python train.py --kernel_size=3 --stem="single" --downsampling="stride" --init="orthogonal" --adamw_lr_other_params=0.0016 --decay_fraction=0.4 --adamw_weight_decay_other_params=0.01
Rows from block 4 of a small image classifier, named by matrix and row number. Each number is 500 + 25 x the weight over its row's rms, rounded and kept within 0 to 999. All counts start at 0. Numbers have three digits each.
After each channel's rows are labels from the 100 images, of 14976, where the channel reaches its highest value: "responds to" is what is common among them; "peak at" is the part of the image that holds the peak. Only what is clearly more common there than usual is listed. The data: made-up waving flags.
# conv: 3x3 conv (model.blocks.4.conv.weight, 144x144x3x3, each kernel summed), inputs 0-143

conv.63:490508478473512497499441483492500482516495483477472493493474451465509463479464494468487500495472500526526495512503492491472524466532510505448457489497455518511517470444476476498503476512474540516468499515515491515488455486481518478475476497539475512486482542455493524463458504490508511482473476498467473510492512487478492473481511501467468490527552487498497537504450452510487475499449524486491519497520431499477529461461508461511525
responds to: ring; border
peak at: centre

conv.39:505450501510516455516558487505548496473484489486474444484460495486451523505493500509490475481482494489532519499473463523482484521470527455465490517544477497513540461519542481469496469489497477503470515542490467508497493498483529491482459486506512521503480528462477502505499442510523486520537508477500478489522496521534531465501476466517478434528507482535495497494460490530510495464481490488470503484478489478543497511483448504469530
responds to: gear
peak at: centre

conv.110:510503445495527505502490442488466549486488486463491500508479514485456496449494483511450530490499528483467517503475470550490476493499532471441494479484445522471493489472490474503494493501488476499503511458483485493492489481484455525482484541489481494466486492456485471492521484519489522511516525495456518494502496473472504464493480494473506489507540536485448512451468500488516483522485558477459498503486520486501477509463511469431499
responds to: ring
peak at: centre

conv.140:503493541461519502495494474482503494512480480482499483500503456446479462476463509486497479506473494489551483494524476543483507505506474486475525512497480510499498445439480467466486475449517523530472528550478463504467470502461485522520477500502494480503489497499523471468534477504523505460454528498492488482523483504486520464497520490509493507494520470471495547518505474486474480496519547458460492532492496493488529470489579486463464
responds to: circle
peak at: centre

conv.89:517485514492477483489523540511554511531490552537467443484487488495494482452448486503491556512523508477493485459482513480496489487486491482493492469514459494489516543487499468529472489504492493491511501467486541479477526493506512497522448502483551462483511499476500452491497515497523492484498477505474481558519528499462517502537512497522472465478506503479504518529491474477501526500515516540476526484473528478517498463451446432477488
responds to: circle; ring
peak at: middle right; centre

conv.85:503471491501521487497516492503524470467486498483477472475471504482497509486447511476505513468490489527527482476503546529483467471494514513456442472524531461498507434494456519475499490501472556505508522462518488466489434499507493506486517473469526492519538453505522475483504497489446512476529483483466530473509536498460477479519469492467489497484481502486522526545511496465452500498508496478514514526526489486525470469536519458480478
responds to: flower; star
peak at: middle right

conv.36:529489463476513549498474494538513490492436492523494483544511494537529487509495492478511488512497540474521474474520536511485459483487438475497502523486436498486493497494508510484473461465551472513500503509510466502462495473469502457494473500471545505549517492433486470513505519480516497480506527499495479515511496505473482499510439487509500473500456504487478475508472454504517526480496475533506500507455558497523492538519529490484486
responds to: circle; gear
peak at: middle left; middle right

conv.44:484483483475533513462493481460477513521469509472450493516514493462488496485467461497503466491524500511490489502458490512528538521475539511453463506482517536493516517500479443518480467509447521489512486461478506525478534494497448483522478523495506511491473516488542478478447447503517521479446513512467467462493448517503470486525491534514476492523493526504486507494467510524533498546472509461516516483466485485503522482484445501507512
responds to: ring
peak at: bottom centre

conv.105:476494517500511473484520485503512519499474491462467502478500489498483513453500517488502497477496471456499488519493453447536535505431460515519490513443498478507530480502501494514473502527506492537488534490492481510490483487530473524501459479498498515549529470531455459496533574448529474482493490495505517515469512512500511476434473530514503512522457469509500472457485527521476506482522539525528460496524539504503490500492499505508534
responds to: gear
peak at: centre

conv.90:526534544493503496462516495543521476484463478524496506488514499487513528442507551518522488492503461500505506529496509521501506511503467520456455527503500498502500485506558514517496502460534527500486453537510490500489516521499526467488526482488493553540518533486483570501479521512474492548523485510483485505518495460505512462504525471509490556542478464494551548507466508514506513506446499532496535520508516514471469478487524480481474
responds to: rhombus
peak at: centre

conv.1:478484530460512492526462499516471555483516479487510520510514473467521463548500480508518542479500503504468531513510480437480467468479482468473489512514504507527499473516480533461480464504522477494482512538563492502501503488530484495472469532531465473477475472495503512482534560475496497498468490522489525489466463484513527491480479496478484489472468468514480531490529522489457494538462491457533500507515525459515547510530533495493488
responds to: crescent; red
peak at: middle right

conv.122:516521458501503471523471478510463518431504493487551515509521485515467477511537531505523471459525504526487498499510506455462514518485482507501489494474469497483461488514510511494501471432524502481492484503529470501458474482495453462528482527513480540480459525479508506501507536490475491497510534497473455504494462518536498497424490507506477519519472447504473456490529529480474485476506479478523482496520528522458517546503517489505500
responds to: star; rhombus
peak at: centre; bottom centre

conv.37:513468506466513510508541472481490494494454481446485541464506489465482494469501503441482491475516499512508513514472511489518547514501493469477490538474502518482512497449523466465505443539504532495497508506514465488491502499537493504478462497463505472508498480470528491492513514529523555555504516489463502474508482461521459467467478510450510481452479494529442514468481524457500489495498472480512545475506543477504499520477497497489502
responds to: ring
peak at: bottom centre

conv.103:501515486448519503495474476489508513492498483443556473503488512492500516509514464522533490479497497523548484484515458478471504521561511494487528503476476488511518508489515482482480505518509479463508476536459470553539470519488496496500485490511509501533534529443516503511476476475500501488476501486503485520476517540499462477470560513542442532540516501491532504504481535539490476478511501470457529532520469486492497477440539495486488
responds to: crescent; ring
peak at: centre; bottom centre

conv.130:488490503522488489507539509513478505489518509502539520524570502493512510512472471464494459485495477489508524507492456509505439517476507525516468487487480528500465505546490484484473494433498446503456503511509523505435474470493501468470486511507522492483498469521527534474521531485547465502486522522509479500505507533550488493472552486480493501526500475535508451478497538499512481474507494486513466438494470476490510557526488500490501
responds to: star; flower
peak at: centre; middle right

conv.58:488493539481480522507502475506534509489499529490515462509445476501509533474534499502482491509516452482535538454463523475477492532479465518470511476477479519503504478508491488480508504467493426548523483496451521498470494479525535494497515522525485491493491497476499482527478444532516527484457513486487496516527526479509489471516510513500566464529461493500471448495506537502522468506456477510458520480475474491497482473486517547502464
responds to: rhombus
peak at: centre

conv.107:503480493494503517515447453493505504500475509492472450500481488509501519497486433512549492525495486497454460453524489526451477491442507469468455499485506441467516477505447485494449490492536490465468492483478489511487497472518500500471526488448521475529513475519518528526466517485454475506455465524499498477508494481455492481504486506482474484474493524509476512475501480491472470482459460499493486505526504519505523475481491476473485
responds to: flower
peak at: bottom centre

conv.131:483483532490447527515521520484564525500543561489495478470476501495463477519512469480509482461522483491491505478498472510504491505517528463490475450525542495517498502511496497461503553459530437502458468504530461510478528498503491489498488517498505455515492491483496499500480510516511514514517499462510485538489468481458489530513490493488516510469463471501469519478548538534496481481502461494456493524489459473532500511527520478555473
responds to: flower
peak at: centre

conv.60:452461506527529486518549481494460495469498506490505495485525493439493474526466514501513511533497507523489503473485521469485484490456517489458478494507509492470494489520488512496466446532492472511438512485480477495495497511495476575489492491499448478495493450490510534496493520517488507471469488476485502506516474508522512498470509441476520474499524487512481462528535486485445487447495535463551486485477458491498488539462468499495488
responds to: crescent
peak at: centre

conv.57:521514457475522478464498476511506461494484484482477454507532506513500495437524507499489480490562464480505506479482479526434535464530460469499506561480498515465502503532528488483456448502516483498483542508489445523455488507501527481481485505467493516495489518499526484513512504499497463509504466532478509453530519459505524467502510489508527511494495500493533477517473472505490501467519508505458513530530560484462512483492509500463489
responds to: circle
peak at: centre

conv.32:538509471489514533516493487510530506485526504462496491501475487496486519505473502464495486506448514534513491471515556467462467481502544484487447489509548516502493478493460523501460528498456466485480521480463502522517482500504487499504547509474479458457474482475485510512520487495469526488489526506470549501521482491502440483500577491488476459498522495494491500499524486506477479464493468515551451507546475466509464503465507483492492
responds to: ring
peak at: centre

conv.34:463541518497516431548522476453493532463458463492522507506476522507501509493523487474511442465480474501489470489488503483507517528500505521524482485530562501478509531490467493503501561518523535503549515512515472498498511482504515492480517462501447506509475516547500503530480495504469447486514481503522496477465523534506496497494492518489497534478491470496514487493564512557470488522532477480487515511491492489457528467484485520502530
responds to: crescent
peak at: centre; top centre

conv.84:462507498470502498510513454500493493487477463461477509476498501461525479508532544484477480552491495480483490524483499500489464477537558491461553506493470545475514507533502527505505444501474481488485523516489524496549526466490492477542514509495475474505486475489456482525537453504471507525486500522504543442514475481484507476464505514497557474462486493464532473527525495500498475522514527513514494502505508514496482478457455532470489
responds to: crescent; ring
peak at: centre

conv.117:490527536479504503520460463537489508456471510463519515519500453487492476444476517469490473486470453488517486500490516537531494483536476495468477486511487515490537517487467462543516515500462502476485510496475482477462516520490473541535493511474494511480474508494520532476477478529488498472503541503490527473463492514478504465480484550473483533508439489474488496479487532458456468504506516494515507517490431487498465456505498537485508
responds to: crescent; circle
peak at: centre

conv.91:501509443493467486504542513510524533488467490517467545530464502545531472498547504469481522544500490490474484505499545517557468511466453513495496503478470506504516511510488507488470483469488517478513514437491525466481522471491517494487487508456535505472484479526462454507509484500531503512492504506491530491493513482527479553522436532474511525523459487492450488477510537493530476546482482525521473464482481514491501495508491502492473
responds to: star; saltire
peak at: centre

conv.50:492481507516496517478555499506491522490521513466497516466494490488537474508486495518486473518551493529478519495442460520487470505520506480469514508485510511469467476504501543490502474448524454499504477509519471496509520531498492514505472480524437465518495494441482502525483493528561526527512506491470539485497458470543485524471507461518512507523536491486497512484458498481509535501514507527468517477528505556486484501487532524424506
responds to: circle
peak at: top centre

conv.13:519504422510458470498480504465500503488477480450498514528490533513521506550474475510491490498488518512496494470476515470485498515480536467498494453500473512514504499500460514532476433451481487507496496478506509487476494515501472521485496516486454468480494497462510495493471519455500499506458514515498488514531494506478506487498478498488536448443511505460459435505512442487478473449509485443492524536458513499474493519511512504485496
responds to: flower
peak at: centre

conv.73:472480490510512480498514440495492517479469485491461494517486486530531492467532496512493470470497478493478511482503501516484491507511496517474499525530495452471523454467505491508487473488518510525458459534490480516519509482487531504510546482491508520511522515476503506497453472481479498523478483472466497426459451480429501471482505455516507517516481498485530525489522520511463501513463525461456545475507498535492480461484512437460480
responds to: emblem: no emblem; offset cross
peak at: centre

conv.9:463535505516481490548515487484507496477499517471470468494515498545522509508474456500505480486524507460514492491481530470498477509498497500516487466465473475524463504491441514487463496478506427487528508540469493524473468502499500475465470463531456489503499473464472464541502477533514503518444451517467464486509488497542501467479505451467502471520498481517497471477475495526483478466529499495495516480458448515506483474502499487502473
responds to: star; flower
peak at: centre